config.yaml
encoder_arch: "vit"
model: "masked spectrogram model"
dataset: "single English command words and digits, spoken by a formant synthesiser in many voices"
train_examples: 78125
n_mels: 64
hop_length: 160
input: "log_mel"
win_length: 512
method: "mae"
mask_ratio: 0.75
loss: "mse"
encoder_norm: "layernorm"
encoder_norm_position: "pre"
encoder_activation: "geglu"
encoder_mlp_ratio: 2.67
encoder_head_dim: 48
encoder_fused_qkv: false
encoder_bias: "all"
encoder_qk_norm: true
encoder_parallel_block: false
encoder_dropout: 0.05
encoder_inner_norm: false
encoder_drop_path: 0.15
encoder_patch_size: [8, 16]
encoder_layers: 6
encoder_width: 192
encoder_positions: "learned"
encoder_register_tokens: 4
decoder_width: 256
norm_pix_loss: true
decoder_layers: 3
init: "torch_default"
residual_init: "scaled_by_depth"
optimizer: "adamw"
learning_rate: 0.0021
beta1: 0.9
beta2: 0.999
eps: 1e-10
max_grad_norm: 3.0
max_steps: 12600
batch_size: 128
epochs: 20.6
lr_schedule: "linear"
final_lr_fraction: 0
warmup_steps: 630
weight_decay: 0.3
Rows from block 4 of the encoder of a small masked spectrogram model, named by matrix and row number. Rows with one number belong to one neuron. Each number is 500 + 50 x the weight over its row's rms, rounded and kept within 0 to 999. All counts start at 0. Numbers have three digits each. After the name is the row's rms in percent of the matrix's.
After each neuron's rows are labels from the 100 clips, of 14976, where the neuron reaches its largest size: "lies over" is the class under the peak; "peak in band" is the frequency band that holds the peak. Only what is clearly more common there than usual is listed. The data: single English command words and digits, spoken by a formant synthesiser in many voices. In brackets: how many of the 100.
# gate: MLP gate (encoder.blocks.4.mlp.gate.weight, 512x192), inputs 96-191
# fc1: MLP up (encoder.blocks.4.mlp.fc1.weight, 512x192), inputs 96-191
# fc2: MLP down (encoder.blocks.4.mlp.fc2.weight, 192x512, transposed), outputs 96-191

gate.15 079:551534458435480475567418475465502623476509510416437481487521577524648479507417556552472421557545464542511645532487480417463587513510501391511461455504476519554519461491518529519494499505444540444536583466497565492544518490543440452392507479483475563497436526511440555492581487524508637406
fc1.15 082:525531474611552499507528645535446488400422524562499499488473409452546550507507447495494530504529523516459501508561492565475488545502441433538473559447558541538448514549569474562507455515520530483522460475558522445426486522613534544461452489564533491503474557565527543533468502494514519498
fc2.15 081:402654563612514481502430490540419600450523478472505489531471467473410542632483411483508454439582549505464454588565533525516451508499469457432576558513547500504539479530527500471540536498497569575481426540549491492413498485538487560519528483485485474481522532431592460530487477468473467536
lies over: /oʊ/ (27)
peak in band: 0 to 250 Hz (74)

gate.147 106:529487513471537558454548482565487451543442493466551441453423529539421445614539460551453503476579469481522510572612493509531522526455470481492523517552564513487516501517491490465560430508544484586553491434452454603571444603460435533519522424498428461505497470482542416550553507401536511556
fc1.147 109:510526554477537495451501476530475525522565530412436444521572613536469458542488490464456528551488473435524572514571479431531533516542505471472626430480521414490518455555460460541509511533526542478429513562519471454577535462546471475566556522514501402566470551468443524470474413496468424478
fc2.147 109:455527515492506507573535485497462580507557528456411559501472579472510574538431553557446515489521493501554482586530572496452472510492446486570455473544456597558542464544500483463489560506431429591483434523533539502428543534436584498453427450472453516504474481456488413559452505620477514528
lies over: /ɑ/ (43)
peak in band: 500 to 1000 Hz (99)

gate.95 112:604486459448374540512545486486546474630613458483534580457553569569490407533457546504473524502553452540587646649480448525510462522488472449549480469463436545524588483488456574474542555505486517526441482470548473485445487477482493461545588505458415532446467528434543455464466464575521421499
fc1.95 114:490475418571486524477545525450418557435537495511487414524445616457513534440427516581466521478546575473547559587570498484497485553524481501419524586452540468523427443497519453460480461519447468413590432504516584501471566543552390492424434443473593530505465592565500538454398554487571565486
fc2.95 115:498534557444545513544596537398512447551514464459501464463515498511494510422539429495481434496589515505431501546469535607496488493591519514532540459549474372411514516464468415472457489535517549482411534489420538429509570510549461505432609461515486579496510441538511577451502560577556504511
lies over: /s/ (57)
peak in band: 4000 to 8000 Hz (72)

gate.206 127:624539525466411609514507382536572496551615428557494545528593421470531458562490490516465506471545436476494436491566483526457444543474487489549585442538549502483528514545433491511597517556489539516509460488451361488495519493503540444482542487518473509493508580518503554569470505577554415466
fc1.206 145:415470493491575407533570544430426468511462495552489437499479558522441593405497571481556520491532590465446575509446504527620574414508526537474430507409434454498497464488582539507518570546551512522463520481500562448498452472470451572571427496485555487513514441456429420424471440514463529527
fc2.206 142:447492498510513471562526404467456435507488595594485481488454496519460543476489565431530469468524527493445520539564502524628598476506561615495448466541446432490481495623535535515462508475578590497448466492402556464526423463450513497532471477526453445492500464466479448512453407578533473457
lies over: /s/ (34); /z/ (30)
peak in band: 4000 to 8000 Hz (76)

gate.63 119:501546499458592508536432581520441441548519526480559490542442466507584484451521457472424588513473434566538491540535501486493480495424462469461527531469493518463493535485529446497526407454505462392454455530607463545556449595517549544463522557544491524589522475615415511506419498467519527485
fc1.63 125:517420471531510579609383468515465385497500574550528482551498481513526505484569449476481555544502533517569471482373487525471566470529441535477532468450526422485551506495497502646404510530450590368497467547537529487473454559509549550407437592516508537474552463501465505494538502534530552510
fc2.63 128:449420497540473512545423430559529546431445489487527565400553535491410435571366497492528573511486537516540537551476525484453523454445571531547528472513461559520490491464534574482571476486462548521451480481506533523505470402475428495504484526494517370514488497447468496534505421454422455507
lies over: /l/ (52)
peak in band: 2000 to 4000 Hz (68)

gate.368 111:445530379522452491683439472424502505512464474519470552540595530431502497502447517515497410511557580530505542564415542492450577547519496542481422410479547484564468446581503559546459635481404569437511450523462516466448542519603568463411526476547529497491449569485492517591510470449447513569
fc1.368 111:515634487433532572471435595449466480558469411472538536539477512445579552446605576475510420530509480517391477463499448560504511535467475405467418551477491544520556518453481502516503570513469473481540526522484490492534498615632506520535468559443518577456531544468592519520558441578522511428
fc2.368 112:473511480511542524510406476553463564523433504338438607448467529431449458588428473498523444575463468483557486557541496526538562512429446420574443553520477542490554464527548597475565539470458559506441505473480576572527442540561564529492500534463466490481521512441483437561500397411486423558
lies over: /ɛ/ (46)
peak in band: 2000 to 4000 Hz (99)

gate.191 107:576476449497453535491471471538437490492466533569523545539575423392508493550567570499510470465446596556487444451532545518485497457560481497438402538490506620536465503478445522486471527459471532531493496509574418519397533592456521524484528437574473509381476450532477481591536489459527455604
fc1.191 114:584495531430441541469458557472450566604483502554539529493490487475512502422542585570549562468518530556503409473613444531529483480525537431457411526429547581465518479498478562390497510459449494498453514509529412475372530567538447537452458438450507550504534510491473514519459542511509420530
fc2.191 117:429519485539446449527405516535461525485483547455499523565426532517496462498431542386504597526477526447507529512563579514502478426364543514547558431432502482525500477560485520527522520478487511486528508471527552460508512448423552475558494497515525458522497493491451459599450476560560547565
lies over: /s/ (89)
peak in band: 4000 to 8000 Hz (100)

gate.251 053:607480441506538475475522594448526423481498452484509498471555532492556535449529596516543591521500556518380559590497436478405563538508517473531548469451459569513537513476348460516468602572483526460423523428485473501530447477475469509506526522491533478470461520501443549458536423526545531431
fc1.251 057:546491526471512466594489599488472348506446544363481482488457502443475480402541569458521473546426437474467513533494548485574566501479570528538481390514436473491514524484397465553476530489426447478493538439425426430481499554458578487474523538553477501530536498583544538459542508584504438491
fc2.251 054:415493419457442458473523522508510548491570497553492488496532540679484457464466454478536521528449526521429533462454496553499472477513508485549444445445563473491492510412500526460357554494531501454607428490508488519533480462452390552565435532464579442443514507483523467540461511557503480502
lies over: /ɑ/ (32)
peak in band: 1000 to 2000 Hz (64)

gate.172 091:413459430491516520445498469506478515529441520427547503368470517536540474424466515518562515489507439508550596499483517515518505409502479480515440554497438603514502483472553589393543515489521448558532523470474582560523442538458467475506624428542510525506503428437454482477509463464444528542
fc1.172 090:436548570504578477436580550495494539447498495567401520513498463418447526533521564526505570431481494489503456347424591483444479460507490525470560533541487442531493430427503486567506497553476465539561481535450479533452443553387522509527388582466506470535506491474475484579499467486502539508
fc2.172 086:484561515599543451509578461427586392480556439511436523513518442543513560491477542544530472449502470507493452397494577481456513552483466515507457532481411485593478440461564485515619538523576513519456573499491527507524492547532584493512515502476563482487502578493543503529493575532442515395
lies over: /l/ (31)
peak in band: 1000 to 2000 Hz (33)

gate.142 100:587451518459511545462503487505415504452442497517466480528559554449479523546476595530534491626436556479358532476555481500479491494463627462490495490500526592521533499385467531476478511457432533553475499466532548557494494571411545556495465471504459451398497503474591461522480452493496440473
fc1.142 105:452490543494626462494449510538459525479453502459484450499481599494489515571472453442493403529470450464581451429435456508551492484558548458586555478524529485470522437522557555577453439523537514490516540541510489530490464508512600505573506455536495441584538453428464484459577449447432521461
fc2.142 107:587502498511494576466470449588399635460528461538498529487540515491481430526513457520530458430513474565538470457521421458513483530564462370421466567467558526516538458488573575487487402496487635554464463553546450530345455481640514517454506462542487507474523534468606455433492445514469441488
lies over: /s/ (53)
peak in band: 4000 to 8000 Hz (96)

gate.186 136:529461538503472535501552448493493564491511473440472499520437513524518504483464411478511438570522450513552487530486532546484606439568437483470539465460600445504396511583532545528499503465476582495567568546522528519524446559500488582512548465426594482587498415427470558426475567476455541464
fc1.186 126:404510479473514481495524507515457473530531478472541506485517433492500520453451525493510451554523473474410517492530409554523447550452517533543408442538535545367506502441393540475544527469433467474508466571458534602528512510517485468523452563417448482402524583517556526491386414458502474509
fc2.186 134:554446556455473543524544428468567536607477510453471544546422547480560418458522484501502496481520510528599483550438590506441568487572411526499467488507395423560480552626579474489479423494547601495464575482434470397471489502480581548472574449510499517491456412516420471518537564569512567441
lies over: /t/ (33); /k/ (25)
peak in band: 4000 to 8000 Hz (53)

gate.70 081:570540503420574510550567406469530469562568518445491597483509539529502525541505539584526535460505496484514490497515427434406468538539399399544420482442330463485540565481465476444520567494514495473435518429466514468535459431601526505456537466505491576484464509488473454518539522445541490506
fc1.70 086:558484601499553484540453514489515439647474523528636448561494559457499522551586540518502460500557544507417485444476463561421532515531544445544500407479457480464475507552406511492424510511496543388437483453409466453519492526489427560443534510464527376532515483546507508563643433577537421394
fc2.70 079:546497406497489458539595420465414455559509540482474447595478438490497571469528387476511454466586555512503522558578606533488510480524460546411507498470469498466494488605535441506423490558525472523630472465485526540558553567557388525489425469457525494489468415539465517465510454411555524512
lies over: /l/ (26)
peak in band: 0 to 250 Hz (50)

gate.226 084:536456557541537541479543603568541465463506575489562575450516493608524388529491524475535532484546475463559455574558468603559547568492470536545480497515581482477482500570479504481530432488584565478516506458454424544506494444504386519557475438553493384473515582498436445493553541473501493439
fc1.226 085:395527492499471482486449458434464501510476436592534464467454482483539689482314420465487507466520498523510479478482442475501416452567564465563484502461423485489499597512516482500422484461468434547541485459459581442494538511520521493492506510460501556511463468552580505398424481487538495532
fc2.226 078:570521472622479523550495596501475349515498540460495568598401412560474481587599473429430507460478501455586401617534504589490501501441546508498561413483490494524534465545405518456494457501610531511556477455544494517595557496450494503583518431529482463574512464523536479485577564431545483433
lies over: /oʊ/ (28)
peak in band: 500 to 1000 Hz (58)

gate.334 122:520472438436537541572545467485531535528459454473576552485603547560525442556553534541465494564517588472472549615379468581469570541476439482495423468483542536522540459469465508389464537492430503415452452521549447575448527443612498415542570544484449474467451582530534474528542490418454538493
fc1.334 127:579588466573580619423521511485491439536506388471493557495431513476497591534502554543457479562582545456459416594573416585394487555414499567507494483496511581427503509509414530459497532555473438444567501508518495505542530538510583567511429595396549561476499443470553508541477490426585511456
fc2.334 134:548507490457518562495461410510456554490536464479520587499416450473462458473494514519534449520479486490483428511464547508585534433456452407488436562488502569514506469528517514418583561485466495530486491537549458559476417580509524517487474509476501480483570552457554469527470466583518474535
lies over: /ɛ/ (32)
peak in band: 2000 to 4000 Hz (81)

gate.218 120:557507432511471554558461416538496502457491476513487541521565504539549460462513529553446662438519451522552543548493511460481477521439412484469343557434503499555488505448570543471512474486505533540448447511528492557413459499601591450485543494438466562609494598565488446414447538542455532528
fc1.218 130:478491523473542418513559513456578485557511461402490528482521509613499598526483524537490510538533513529505498566505418559461547550521526612562465419503428528471556494510480457479488552569528468418485496491550545539598510460454548511529432613446540538481468431518399510487484514405561584496
fc2.218 141:447529428511548485522542484529574530544539419481505549468532503544514446473469529602471500498469500534455413536459482551481521499551458498540446413530536635453552512519527495393511557513489431447474528498581423521485462432502495531561505494464497464473544416483498473468492533577442451537
lies over: /oʊ/ (26)
peak in band: 2000 to 4000 Hz (59)

gate.168 068:570553623545549553438445464534505449440459493511531465469525519566503469400538508559465533403515492511419475452550476536554452509444568517415502603510497460493474438446481501468633485524613560505525484584514447529489500472461479545533512457437494496571502513534487604542577497474512486436
fc1.168 072:357492469515500577527592597559561550419494479472445534454589516555462545489464476488444420519487491467519542552402534439509479599491431570551613502602600511452469500427532480499461522495440449442536408560480515464533553404536557387440553500496468558549487536467472477472423427479508504591
fc2.168 068:506520428527500594540473462433513402512510573505484569521490484495520423533465450453457450556503561478602407564462559561512448518476490498537430491557541489484515531519513414505484460455456517464426470460495622586528610525579460432436524462586472619525540564576546552441488578514573576488
lies over: /t/ (37)
peak in band: 4000 to 8000 Hz (73)